Weights of a small image classifier.
Training: 21100 steps, batches of 128.
Data: trained on rendered scenes of coloured solids on a plain floor, 195000 training examples.
Rows from block 5 of a small image classifier, named by matrix and row number. Rows with one number belong to one neuron. Each number is 200 + 20 x the weight over its row's rms, rounded and kept within 0 to 999. All counts start at 0. After the name is the row's rms in percent of the matrix's.
After each neuron's rows are labels from the 100 images, of 14976, where the neuron reaches its highest value: "responds to" is what is common among them. Only what is clearly more common there than usual is listed. The data: rendered scenes of coloured solids on a plain floor.
# fc1: MLP up (model.blocks.5.mlp.fc1.weight, 1152x192), inputs 0-191
# fc2: MLP down (model.blocks.5.mlp.fc2.weight, 192x1152, transposed), outputs 0-191

fc1.407,116,171,177,190,161,200,200,214,200,160,241,178,200,200,200,162,188,200,200,200,194,153,200,230,214,193,216,200,200,152,200,209,170,200,200,238,200,200,219,200,200,207,200,256,188,168,200,246,200,223,200,218,200,220,200,215,200,178,200,169,243,155,200,193,213,200,166,200,200,222,200,200,200,200,200,200,182,200,200,221,240,180,200,200,200,225,200,200,200,200,200,163,168,200,200,200,200,200,187,200,200,200,238,200,180,200,224,216,200,200,200,200,187,200,200,200,200,200,200,222,200,225,188,190,200,224,231,200,200,159,230,200,200,226,200,247,200,232,200,212,200,217,200,200,220,156,200,200,152,200,161,200,214,247,216,247,185,200,165,200,200,200,200,200,166,200,212,240,238,230,200,200,239,205,160,200,176,200,200,200,210,184,175,169,200,200,200,200,154,200,183,216,200
fc2.407,164,200,200,161,181,200,184,146,200,183,200,206,200,183,219,200,200,200,200,206,200,200,235,219,200,200,187,200,189,228,218,223,180,143,200,172,171,199,136,200,200,224,238,200,200,167,200,192,142,236,168,177,219,200,200,200,200,200,200,210,205,200,200,166,200,167,200,200,227,194,229,217,187,216,166,224,200,228,208,204,234,200,165,200,200,226,225,200,200,178,200,163,200,240,231,182,200,187,177,200,221,200,202,200,214,205,200,247,201,174,200,200,175,161,200,200,200,189,200,200,220,172,205,210,210,200,200,198,200,192,247,200,200,200,187,200,202,200,237,182,200,200,200,232,200,230,163,200,197,222,216,173,200,236,200,200,200,238,163,243,200,192,219,200,170,189,247,165,200,200,200,205,223,211,200,200,188,200,195,200,196,199,200,200,217,200,153,200,168,200,184,216,201
responds to: light from the right

fc1.282,111,200,200,200,190,170,200,200,220,203,200,213,216,200,190,200,217,200,200,200,200,194,200,200,200,200,220,185,167,159,200,200,233,159,196,200,167,200,175,200,200,228,200,200,200,200,207,217,190,182,151,183,200,200,200,200,146,247,200,200,222,200,200,200,200,213,225,244,204,182,224,200,169,228,235,200,200,200,200,200,221,200,200,189,200,142,200,200,200,200,228,200,200,237,204,177,150,188,173,206,200,176,245,200,219,200,200,227,200,200,200,187,237,180,157,200,210,187,200,200,170,200,200,185,200,249,200,200,148,200,223,200,200,200,185,200,200,200,218,210,200,238,227,226,147,158,200,200,177,200,224,227,206,200,216,205,200,200,169,139,185,200,224,200,200,152,188,200,228,177,200,235,226,160,185,229,200,200,200,200,219,200,200,200,166,200,200,200,196,220,200,200,200
fc2.282,120,183,173,240,177,181,200,212,198,234,200,200,175,158,200,200,200,200,212,200,187,207,176,218,226,162,200,200,200,192,200,213,177,179,217,222,190,183,153,222,200,200,200,159,213,200,200,200,200,173,200,200,158,186,146,200,200,200,217,200,200,200,189,167,200,200,200,200,155,222,200,231,200,178,200,213,154,200,200,222,167,198,189,200,210,200,200,200,236,200,225,273,200,217,226,200,159,225,200,200,194,251,200,200,168,236,200,213,275,215,200,185,225,211,200,223,217,194,173,200,200,212,227,174,200,200,200,200,200,188,217,175,239,200,188,202,230,181,179,221,200,233,210,200,200,183,200,231,182,200,196,200,200,161,201,218,200,213,172,224,200,209,200,175,175,188,183,200,200,187,200,200,183,200,200,200,206,200,186,149,218,226,213,200,200,216,200,200,190,219,187,219,200
responds to: count: one

fc1.516,109,200,200,200,264,236,200,200,175,225,196,200,208,200,187,231,200,244,200,200,248,200,228,187,178,200,200,231,204,211,200,210,217,189,175,200,200,184,191,200,164,152,181,185,185,200,249,200,200,210,200,200,182,200,200,200,181,177,200,200,185,200,200,200,231,178,192,200,200,159,200,191,200,200,185,253,136,200,224,200,236,181,224,225,200,210,220,215,200,171,200,200,179,200,200,200,200,200,200,178,200,170,175,227,200,188,187,200,200,200,172,200,215,231,200,180,217,200,169,200,200,200,200,192,200,200,200,200,200,233,200,200,200,200,200,200,200,226,200,166,200,210,200,180,181,171,200,159,200,232,200,200,193,200,136,215,200,213,182,200,200,162,221,200,200,200,192,200,200,200,171,181,200,210,168,195,225,223,223,160,200,184,213,141,182,214,185,252,223,218,200,241,200
fc2.516,099,200,200,200,200,188,189,190,238,218,200,200,206,200,200,165,212,200,200,141,200,200,200,146,220,200,200,200,200,159,200,224,200,200,200,181,200,200,200,241,212,178,236,200,180,200,234,254,200,229,225,165,200,200,177,200,218,180,200,200,200,168,200,200,200,236,200,200,239,207,215,225,222,200,200,201,233,208,200,174,200,261,154,200,256,200,200,200,200,221,200,170,200,220,185,179,200,200,147,213,185,200,200,200,200,170,200,200,204,200,200,204,200,169,200,142,200,200,200,251,236,200,200,200,180,200,200,195,200,151,173,225,179,192,200,200,200,170,225,200,231,178,200,200,200,200,200,200,200,191,200,165,200,200,235,175,200,216,223,200,172,199,201,161,178,200,200,200,200,200,200,200,200,200,200,200,200,159,200,236,227,228,200,200,200,200,185,223,200,237,200,200,191
responds to: count: five; bumpy ball

fc1.74,109,200,200,238,209,200,218,160,200,176,200,200,228,217,200,188,200,200,224,200,191,173,200,200,200,200,200,249,200,225,200,222,200,159,200,177,200,200,178,190,172,229,214,200,200,229,227,216,173,223,214,200,200,193,200,200,200,188,200,163,200,200,246,187,187,233,172,200,200,200,200,188,179,200,200,200,169,190,200,200,236,200,180,200,200,200,174,247,200,200,184,220,200,200,200,200,185,200,200,218,200,200,200,200,141,200,166,200,186,247,200,200,177,200,200,200,157,156,200,235,200,200,174,200,207,200,200,200,200,200,200,235,233,207,209,200,200,181,148,240,200,251,228,200,229,200,231,200,181,216,200,176,188,200,212,200,178,200,200,200,200,200,200,200,200,217,196,250,224,231,200,251,200,211,200,200,159,249,200,200,200,223,224,224,216,200,230,200,231,217,155,216,180
fc2.74,115,200,200,200,200,148,162,200,200,258,200,200,200,141,221,200,200,200,200,200,200,134,212,200,200,195,200,213,176,170,187,200,221,161,200,200,192,209,200,200,251,200,168,179,200,200,214,200,200,238,200,252,222,200,200,220,187,200,200,200,179,228,200,169,200,190,184,200,218,200,226,200,200,200,200,188,200,166,200,200,200,200,200,200,208,224,232,200,204,177,203,218,238,200,200,200,189,227,144,200,200,186,200,200,200,266,193,200,238,200,232,200,200,200,168,203,226,200,200,231,140,219,159,200,216,175,176,200,193,146,200,200,200,200,200,191,219,200,186,207,200,220,200,200,200,200,200,226,200,200,200,171,200,200,239,200,200,200,173,200,200,200,200,184,200,169,179,138,200,200,216,200,200,200,200,181,235,200,200,200,200,200,211,200,200,213,200,200,152,205,200,200,200
responds to: light from behind the scene; count: five

fc1.725,109,200,167,205,221,189,178,200,224,200,200,171,200,200,200,247,182,200,200,200,199,174,184,200,200,200,200,233,200,185,200,235,218,200,200,247,190,200,181,200,200,181,156,204,181,237,231,200,178,200,202,147,200,200,200,200,200,200,200,200,200,200,177,200,167,200,232,256,200,167,200,200,269,200,232,200,174,229,200,213,200,200,244,221,228,200,181,173,234,173,236,247,200,200,200,225,200,200,200,206,200,200,200,200,166,220,200,221,200,200,200,238,200,200,200,200,200,174,227,200,200,209,200,200,220,175,206,200,181,200,214,200,200,232,162,210,200,200,200,200,200,211,185,200,185,187,200,214,187,200,200,193,200,176,200,223,210,218,175,200,200,246,178,217,200,157,136,188,225,200,200,200,200,167,200,223,157,164,200,200,200,200,200,232,170,166,200,200,170,200,222,200,200
fc2.725,110,200,200,168,259,192,200,229,200,200,159,200,200,239,210,204,156,200,262,200,200,200,182,217,219,200,200,214,236,200,200,159,258,200,252,200,200,200,163,163,205,200,188,200,201,239,200,200,200,194,210,240,200,200,214,200,200,200,200,190,200,200,200,200,200,200,200,200,200,180,200,189,200,200,180,200,200,200,190,200,158,194,200,200,168,200,213,201,200,219,230,200,182,200,200,172,200,200,200,200,219,200,200,200,200,200,236,200,200,179,200,200,186,222,192,200,200,221,200,185,200,200,200,186,200,268,216,200,258,257,200,200,200,146,176,200,200,200,174,222,200,200,200,200,223,200,200,200,201,200,199,220,200,200,181,200,212,200,186,260,200,181,200,200,200,200,197,168,167,200,200,218,148,200,221,200,254,249,200,200,163,200,200,200,200,215,191,191,173,200,214,200,200
responds to: light from behind the camera

fc1.69,121,200,147,249,258,200,221,200,200,200,168,168,190,213,189,177,200,205,155,224,200,224,200,168,173,191,250,213,197,200,153,200,219,200,180,200,236,179,178,200,200,239,156,200,219,170,232,200,200,200,220,200,209,200,222,200,210,200,200,200,185,190,237,200,200,200,189,200,183,160,200,237,200,200,178,200,200,222,200,218,250,175,233,230,190,183,169,200,200,149,200,218,185,171,200,200,200,170,239,200,200,200,204,205,200,200,200,200,200,200,188,187,227,200,200,189,233,200,200,200,200,200,200,200,237,213,200,201,192,220,209,200,231,242,200,200,187,200,200,200,200,200,200,200,191,136,230,221,200,200,200,200,241,216,191,176,200,187,200,163,162,200,216,200,188,200,188,200,222,200,170,215,200,200,200,154,200,212,200,200,228,170,200,200,200,182,200,200,200,200,209,233,200
fc2.69,117,200,200,273,190,190,200,200,200,200,187,192,200,200,236,200,200,185,200,200,196,220,201,200,228,237,200,200,182,200,200,227,200,233,200,200,250,182,218,200,200,200,200,174,167,174,200,200,206,221,158,200,166,221,176,166,200,180,200,200,200,200,165,200,200,196,269,200,241,200,187,233,216,178,238,200,222,200,200,162,200,200,200,193,224,200,200,230,200,210,144,200,202,240,200,216,200,200,200,182,200,182,200,200,200,203,209,164,195,200,179,200,200,193,220,200,232,220,200,200,175,200,223,200,168,148,219,200,214,200,200,169,169,200,200,200,200,200,241,233,247,202,200,200,200,200,188,200,183,178,200,200,200,173,200,200,190,179,186,200,200,245,200,200,221,200,200,184,223,221,252,161,176,213,200,200,217,188,200,182,225,200,200,236,243,213,200,200,209,172,195,213,199
responds to: count: five; jack

fc1.608,109,200,200,200,245,182,242,207,200,246,200,200,200,200,181,173,200,200,241,200,200,245,164,200,200,179,200,187,217,200,200,200,225,189,173,244,206,231,184,219,200,233,168,200,200,200,200,237,234,224,179,200,200,200,200,200,200,200,200,200,223,209,200,229,200,200,200,200,182,217,227,200,209,200,200,200,200,200,246,200,165,181,200,200,200,161,161,200,200,200,200,243,200,175,200,230,222,187,176,220,200,206,222,200,200,200,200,200,200,175,200,168,240,191,173,234,200,210,200,182,200,211,260,254,229,244,200,213,200,200,209,217,200,179,200,200,193,190,200,186,200,220,216,219,210,200,178,200,200,170,236,222,200,200,237,224,229,200,200,230,212,200,181,174,260,225,214,200,200,200,149,160,190,179,200,200,238,200,200,200,200,200,200,200,200,200,198,200,200,167,221,200,200
fc2.608,110,200,231,178,200,170,178,178,215,225,200,178,200,164,164,225,185,223,191,230,173,230,230,203,238,200,195,195,241,200,174,222,193,200,173,178,182,153,200,200,190,200,200,200,181,200,200,203,200,200,239,200,222,200,200,188,200,200,214,208,200,185,255,200,200,161,148,184,200,219,211,200,200,162,189,226,200,200,200,200,200,250,171,215,193,195,200,200,200,200,175,155,200,232,155,243,182,267,173,228,212,175,178,200,179,216,200,212,200,192,200,200,217,189,181,173,200,184,200,181,203,168,185,200,212,166,170,185,200,166,200,200,200,169,228,200,200,200,211,217,208,200,200,200,216,215,190,191,200,211,200,216,200,229,197,180,216,200,200,213,229,164,216,200,183,214,200,200,200,157,200,200,200,200,200,200,223,218,204,178,192,215,200,265,204,200,200,217,200,200,220,200,213
responds to: light from behind the camera; dome; bowl; largest object: dome

fc1.474,076,184,200,200,200,179,186,197,162,178,200,173,168,200,200,188,200,239,200,200,200,242,200,200,245,200,215,222,200,216,203,235,228,167,200,200,218,194,200,229,183,200,170,200,185,229,192,200,200,200,178,226,175,194,200,162,200,224,200,187,216,157,225,214,241,200,179,200,228,173,187,250,246,227,231,200,200,183,241,200,176,233,200,200,230,192,206,221,174,223,173,256,200,174,200,201,190,234,200,228,200,200,200,200,240,184,200,224,193,204,151,179,200,200,172,212,200,200,163,215,234,200,200,183,210,178,164,200,200,179,213,204,218,200,176,173,187,178,187,200,200,223,209,200,200,200,200,193,200,165,163,200,200,200,167,214,203,220,200,200,164,200,195,180,200,200,190,193,200,237,200,214,234,200,165,222,200,228,164,180,200,200,200,192,200,200,200,227,200,200,220,200,191
fc2.474,060,249,200,200,190,200,200,227,230,163,200,200,214,200,179,200,218,200,179,189,200,200,175,200,167,184,200,200,232,210,214,213,240,198,200,211,163,200,200,200,200,200,204,219,217,200,207,200,200,200,187,165,200,200,230,200,200,193,204,156,232,170,200,223,186,195,231,172,212,217,195,200,186,200,200,200,212,200,200,200,200,200,200,161,171,200,159,200,200,200,255,236,200,200,114,200,167,221,173,192,200,203,184,156,200,200,238,200,200,200,200,190,200,194,204,200,217,200,221,218,200,214,152,162,233,200,207,223,200,200,185,200,200,194,200,181,200,183,159,200,180,200,173,200,222,183,200,200,200,200,189,240,200,200,200,196,200,221,198,200,183,239,226,194,242,166,200,200,176,200,227,200,223,200,179,200,193,189,158,200,187,200,255,213,200,200,183,200,232,166,200,200,246
responds to: count: five; dome

fc1.217,104,200,200,165,200,180,200,143,239,200,200,210,200,158,200,198,200,193,172,216,200,200,200,200,200,178,175,200,221,228,232,225,259,170,182,200,200,232,200,184,200,200,200,241,173,216,223,200,239,200,200,200,189,216,200,200,187,218,200,200,228,200,200,200,200,200,200,200,200,193,200,200,217,200,165,237,200,206,200,200,200,200,231,192,200,178,200,200,200,232,200,215,160,200,168,262,200,200,159,200,237,200,233,232,200,174,200,200,200,200,200,200,225,200,237,200,200,167,200,200,200,200,200,172,241,200,175,200,200,200,230,169,200,227,200,200,200,200,200,222,200,232,217,200,200,200,175,156,219,160,226,231,200,237,223,226,217,200,200,200,200,200,200,209,200,200,158,200,222,200,200,200,231,200,151,200,188,200,160,233,204,200,200,232,200,200,163,208,200,181,200,200,245
fc2.217,127,200,200,213,135,199,143,200,200,200,156,200,200,199,200,212,200,200,184,200,200,185,166,176,167,200,200,200,200,168,200,200,207,177,216,200,200,200,200,179,200,172,200,200,216,200,228,200,225,159,171,200,227,200,187,173,231,200,201,214,200,155,200,221,200,242,200,212,190,208,200,200,200,200,200,200,200,200,172,200,200,202,170,200,200,200,200,200,200,223,200,200,200,176,200,200,175,178,200,219,214,200,224,180,232,200,200,223,200,200,200,177,200,200,221,200,241,218,200,230,200,169,200,200,227,187,200,200,215,200,239,200,233,162,155,200,174,188,200,200,200,200,225,200,167,200,200,200,228,238,161,200,243,179,200,200,225,218,162,284,152,242,235,188,200,200,200,183,200,200,200,200,163,200,188,237,200,206,182,200,200,200,200,204,174,158,200,200,200,200,175,200,200
responds to: light from behind the camera; dome; largest object: dome

fc1.757,120,229,173,200,200,200,200,200,238,161,162,200,153,233,200,200,200,230,231,235,200,200,200,192,200,218,255,200,232,200,190,200,200,200,190,200,200,179,174,200,186,227,219,200,212,178,202,208,181,188,200,191,184,237,215,195,200,187,159,175,200,182,229,200,200,193,168,200,223,141,238,200,200,200,200,200,200,218,200,200,217,137,248,200,200,195,239,197,216,175,229,200,200,152,200,200,186,165,200,200,200,195,185,210,200,169,191,237,200,200,200,183,200,200,200,200,200,177,200,200,200,177,167,200,200,173,200,200,222,200,200,193,200,180,200,266,179,246,200,200,173,200,203,181,217,170,200,162,169,200,200,200,200,220,169,200,226,200,184,213,195,200,200,200,200,200,200,200,200,207,145,229,229,200,195,170,200,200,173,200,179,200,200,188,177,200,200,220,200,164,200,213,195
fc2.757,122,185,249,245,241,200,229,200,167,208,187,200,156,200,200,146,200,200,239,190,235,221,231,209,219,222,200,200,200,221,200,205,191,187,200,200,200,200,200,200,200,200,200,179,175,186,200,200,200,198,176,208,200,164,200,200,200,200,185,200,209,226,200,172,200,175,218,200,200,200,158,194,215,169,209,200,220,159,200,191,200,200,199,204,213,234,200,200,185,200,164,188,200,220,169,200,200,200,148,200,200,176,200,200,200,200,216,184,200,169,224,181,200,155,233,213,231,236,179,200,200,187,200,200,178,200,224,219,239,200,200,200,163,165,230,200,200,180,237,215,224,165,185,200,200,241,230,200,200,202,200,200,187,200,200,214,200,200,200,200,204,194,200,200,200,242,174,200,225,200,262,169,156,244,200,200,228,200,222,186,190,200,167,208,227,222,200,179,200,176,200,216,200
responds to: light from the right

fc1.442,097,185,200,175,200,200,200,166,139,200,256,200,200,200,202,234,200,234,200,200,200,200,223,200,200,150,180,200,200,200,200,227,151,161,200,200,200,200,200,174,181,222,200,200,200,174,200,200,190,200,200,200,200,200,200,200,200,200,220,212,200,179,244,170,163,200,213,225,200,172,254,225,200,222,200,200,200,184,200,200,246,142,200,200,200,200,200,200,159,231,189,200,200,221,215,212,200,172,218,182,200,175,210,200,186,152,223,233,185,241,200,200,200,193,200,177,219,180,200,216,200,223,200,200,200,200,226,190,200,200,200,202,270,200,200,236,200,176,200,200,200,214,176,209,224,200,179,200,200,229,200,219,200,200,200,200,226,186,200,184,200,200,200,200,154,223,200,200,200,191,172,224,200,200,200,173,200,200,200,263,173,200,200,200,200,200,221,232,154,200,189,200,200
fc2.442,090,200,188,200,200,200,200,200,196,182,200,200,235,200,200,200,193,229,199,200,200,225,264,200,183,224,199,215,200,200,239,234,233,200,172,214,200,200,158,201,200,200,172,200,200,185,196,200,139,200,200,221,251,200,227,200,200,200,200,236,150,200,192,200,200,188,222,208,246,200,200,200,200,200,190,200,200,200,200,200,201,173,166,217,156,242,190,200,213,200,200,200,200,200,168,189,200,200,200,200,179,214,200,200,194,200,200,231,230,191,247,181,200,200,200,176,200,234,224,243,178,211,192,170,233,200,215,211,200,200,200,196,200,181,177,200,186,183,258,200,200,201,195,200,200,267,174,192,200,200,200,200,200,222,200,229,200,231,200,246,200,200,224,200,169,182,226,158,200,211,204,181,200,200,200,169,200,200,200,185,200,173,234,200,198,245,200,238,167,201,200,200,200
responds to: light from the right; count: four

fc1.695,120,185,200,205,224,200,210,162,220,200,200,200,200,165,200,227,200,179,200,216,251,167,227,183,175,190,200,219,200,200,200,182,205,179,200,200,204,200,245,183,192,200,200,200,188,200,200,200,210,200,211,200,200,139,200,223,200,200,146,200,200,200,200,200,200,200,257,234,175,227,177,200,233,200,200,200,179,200,200,181,200,200,200,200,200,200,219,200,199,194,200,174,216,247,200,206,200,200,160,200,255,231,183,183,158,219,200,200,200,200,184,172,192,163,204,200,200,185,200,188,229,200,235,217,200,138,200,200,227,200,200,200,200,212,211,200,200,183,177,200,200,200,226,247,217,200,243,200,227,200,200,200,200,200,168,235,200,229,200,185,186,200,200,215,200,200,200,200,229,200,200,237,161,200,205,200,201,193,200,200,184,200,155,277,211,240,200,200,200,200,188,200,175
fc2.695,130,221,200,200,200,200,128,200,217,200,204,200,200,200,200,200,200,256,200,200,200,199,212,194,203,272,169,200,200,200,200,200,199,200,193,200,200,162,183,211,200,197,222,177,200,200,221,239,200,200,200,227,244,224,200,200,219,200,200,200,191,227,218,200,200,233,200,165,200,200,200,200,200,200,214,234,200,254,207,220,200,200,223,200,178,166,200,200,200,166,200,150,163,200,215,200,179,200,200,200,193,200,227,200,200,182,164,200,200,200,211,200,181,200,211,200,242,145,200,200,200,200,200,200,200,200,198,200,187,167,243,138,200,200,210,254,162,217,230,200,181,172,200,200,167,200,200,179,229,200,200,224,200,225,219,200,213,200,200,201,200,190,200,200,200,200,174,177,170,227,157,155,200,200,200,200,200,172,200,200,200,196,191,227,177,224,177,200,173,200,216,200,200
responds to: light from behind the scene

fc1.638,106,200,212,200,223,200,234,200,246,200,179,200,159,200,200,200,199,200,200,233,213,200,217,192,200,200,237,227,200,200,229,200,200,200,207,200,200,200,200,175,200,200,200,227,217,164,200,263,182,192,200,200,200,200,200,189,200,200,200,236,200,200,239,215,201,200,166,200,217,177,200,244,215,245,185,180,200,200,200,180,200,137,200,221,200,196,200,200,259,200,210,159,200,185,200,222,169,177,200,200,200,200,255,223,200,185,192,200,185,163,180,200,200,200,200,200,200,200,200,210,200,209,200,152,200,219,225,200,200,200,200,200,200,175,219,200,219,200,221,181,192,168,187,200,200,200,179,200,200,200,200,200,200,200,178,244,256,200,151,224,190,200,200,200,200,183,200,210,245,200,163,227,200,200,200,169,160,200,200,200,175,215,171,200,167,200,245,200,246,226,215,200,200
fc2.638,109,151,242,230,248,200,200,200,200,193,226,200,181,259,150,192,200,211,237,200,208,223,238,200,200,200,210,200,234,200,200,171,200,200,200,200,212,200,200,200,216,224,198,213,153,200,200,208,200,176,200,236,200,164,200,230,196,200,226,233,200,225,200,195,200,200,222,200,200,200,161,184,200,153,241,173,228,188,172,200,200,211,200,200,200,212,162,200,200,178,176,233,205,178,144,200,200,230,200,200,200,189,200,200,181,200,181,200,200,200,200,200,200,200,200,214,148,200,181,200,181,200,225,200,170,213,200,200,200,179,154,200,239,200,228,183,200,189,219,201,200,200,202,200,200,200,231,185,200,200,200,200,200,200,200,200,208,200,200,155,221,176,200,217,200,250,148,200,200,200,231,182,181,200,193,198,201,203,234,200,200,200,181,200,200,210,210,175,247,200,211,200,157
responds to: light from the right; count: one

fc1.240,116,232,259,174,200,200,200,168,187,214,200,200,200,172,182,200,200,200,200,167,182,200,200,200,213,242,239,200,200,200,200,229,200,200,200,208,157,200,213,200,200,200,200,200,177,200,177,149,200,175,167,200,159,200,170,180,200,219,191,225,211,200,200,210,227,187,200,241,188,200,223,187,228,210,239,200,214,200,200,178,200,242,222,266,230,200,161,200,242,200,178,200,216,200,200,227,224,200,175,214,165,213,179,168,200,157,222,186,213,187,200,200,219,200,200,209,200,200,180,200,183,200,200,200,173,204,200,200,200,200,219,169,200,200,229,200,223,256,243,164,241,200,177,166,200,210,200,238,200,200,200,200,174,231,200,232,200,200,218,200,200,200,200,200,200,200,157,200,185,171,235,187,200,200,200,200,205,200,200,212,200,181,175,179,200,172,200,200,200,224,200,200,200
fc2.240,116,221,173,241,182,200,217,220,251,200,200,162,219,236,242,210,200,192,200,200,200,200,159,200,182,200,200,209,200,200,154,200,200,184,200,162,200,200,193,200,200,200,240,204,200,181,200,233,200,200,200,168,200,231,238,221,200,186,200,200,200,180,200,243,161,195,200,213,261,166,236,143,200,240,200,207,195,200,200,196,200,184,184,200,200,244,219,203,181,200,200,231,208,200,200,160,200,200,230,192,200,200,228,203,181,174,200,200,205,200,200,200,200,230,200,174,200,229,249,200,175,200,200,200,243,200,187,200,184,230,200,200,200,200,200,182,200,169,200,167,166,200,200,229,214,174,200,200,200,200,200,207,200,169,200,168,200,187,200,195,226,162,200,140,200,196,188,200,200,200,226,200,200,200,163,176,200,200,187,200,166,200,205,171,182,200,200,200,200,200,200,215,236
responds to: light from behind the camera

fc1.95,083,200,185,200,237,170,241,181,210,232,200,200,158,258,200,185,206,184,200,264,200,209,214,200,182,229,167,200,200,141,221,200,223,186,200,200,200,200,226,194,178,200,200,197,239,190,204,200,219,200,200,200,200,200,174,226,200,189,200,200,253,200,224,200,200,178,219,200,236,200,158,162,200,174,170,227,200,193,226,212,200,180,200,200,200,200,188,198,232,210,236,179,200,200,167,200,195,215,148,223,200,224,174,187,200,187,167,200,189,200,200,200,200,193,200,200,188,215,170,211,200,200,204,200,243,200,200,216,200,200,200,212,159,159,234,200,231,210,193,181,200,167,210,200,165,200,228,200,172,200,200,188,182,200,200,200,200,237,230,207,233,200,200,179,200,238,200,184,220,170,214,200,200,218,200,200,225,200,183,200,200,178,200,232,200,239,199,200,176,195,195,227,200
fc2.95,071,234,175,200,182,200,189,200,215,167,175,200,214,200,200,229,200,200,186,189,161,220,192,200,200,189,178,170,200,200,200,200,191,200,200,247,200,200,182,173,200,200,200,200,229,200,205,200,200,217,215,200,200,232,200,211,222,217,226,200,169,200,197,202,218,153,200,194,200,200,238,200,200,200,154,215,177,200,200,179,200,208,170,212,174,168,200,176,211,195,200,200,205,176,200,200,200,196,190,219,261,228,200,210,214,200,174,222,214,179,200,200,200,217,200,219,162,170,200,200,200,200,164,200,200,136,200,165,200,207,207,203,165,155,182,172,200,222,200,199,185,174,175,200,200,200,134,200,165,200,228,254,200,201,200,223,200,211,200,200,200,246,200,200,200,184,218,181,200,200,165,200,200,200,200,200,178,200,174,157,209,229,225,216,207,227,200,237,167,227,200,159,216
responds to: light from behind the scene; count: five

fc1.79,106,200,200,200,200,200,157,200,212,192,179,224,200,164,224,200,165,200,256,170,214,200,164,189,263,200,200,175,200,200,200,164,200,194,200,192,200,200,200,200,179,200,200,200,200,200,200,200,200,200,152,200,157,200,212,144,200,200,186,200,244,200,200,200,200,183,200,211,200,180,200,218,163,226,200,228,180,200,220,200,200,193,171,200,200,200,188,200,170,200,200,200,200,246,210,223,185,200,215,221,181,172,225,214,214,200,200,200,200,200,200,175,229,200,238,200,200,145,174,164,192,135,200,200,227,193,200,191,200,236,200,191,227,183,181,222,200,237,184,188,200,200,200,200,173,200,200,200,224,200,200,200,149,200,200,220,200,235,200,200,200,200,200,230,200,175,200,200,223,200,200,200,200,200,253,251,193,200,200,158,200,190,200,200,200,179,183,200,154,215,215,194,200
fc2.79,116,229,200,200,183,190,196,200,200,187,231,200,180,177,155,209,200,200,200,200,181,200,156,220,200,200,200,173,200,200,187,183,175,235,211,239,200,244,200,223,200,185,200,199,249,200,200,200,200,200,252,200,220,207,156,212,200,200,255,159,193,217,200,173,207,200,262,200,200,200,169,215,200,161,200,200,167,174,200,200,179,170,231,183,200,200,179,188,237,207,200,200,190,200,200,219,200,200,200,200,220,222,200,180,164,200,200,202,242,200,200,200,162,200,200,200,200,200,200,200,208,200,200,201,166,152,211,200,251,222,200,169,200,200,200,203,248,229,175,200,200,200,200,200,200,200,200,224,174,167,200,234,250,200,200,214,228,200,200,200,200,200,182,200,189,236,169,200,200,200,148,200,200,187,200,217,200,200,222,181,200,200,200,215,224,200,198,200,236,180,169,194,200
responds to: light from behind the scene; cylinder; largest object: cylinder

fc1.693,115,156,221,200,200,200,200,200,221,236,200,200,200,232,200,181,164,200,200,200,227,200,200,200,223,200,240,175,217,192,200,200,180,165,175,217,200,200,200,217,200,200,200,157,200,215,194,200,200,200,176,200,174,200,200,200,133,200,174,169,214,200,200,200,180,200,245,212,200,200,200,200,220,200,234,200,180,215,200,200,200,200,255,200,235,200,200,200,211,183,200,200,179,200,173,165,180,200,220,230,231,215,217,186,200,200,149,200,209,200,200,200,221,200,223,180,200,200,200,231,238,200,173,248,178,200,200,225,224,245,200,146,218,217,200,200,239,210,134,200,229,200,216,200,200,200,200,200,200,200,228,230,200,214,200,200,200,170,200,200,200,225,165,200,254,200,200,200,200,200,156,200,185,191,200,200,200,225,168,200,200,200,200,200,247,196,166,200,200,200,200,200,200
fc2.693,121,200,200,200,200,200,200,200,200,200,200,228,200,200,200,200,190,200,200,200,203,200,184,251,200,200,200,200,200,240,166,164,227,200,200,173,161,173,200,188,200,233,232,187,200,170,209,219,184,200,194,200,192,233,200,200,200,208,222,176,200,200,200,200,223,200,227,200,241,199,200,200,165,226,200,200,210,200,209,187,200,172,200,200,228,200,200,200,200,154,200,200,231,200,200,225,186,200,200,200,208,193,200,198,168,200,200,200,208,200,200,223,200,192,184,173,220,143,169,253,195,200,161,200,200,200,243,229,200,200,200,207,200,200,200,200,200,238,280,200,200,200,200,188,200,200,138,247,161,200,220,195,186,200,222,242,183,252,200,209,200,235,200,200,200,200,200,200,200,229,138,200,200,176,200,200,200,234,210,200,200,200,218,200,223,200,154,200,180,200,200,200,236
responds to: light from the right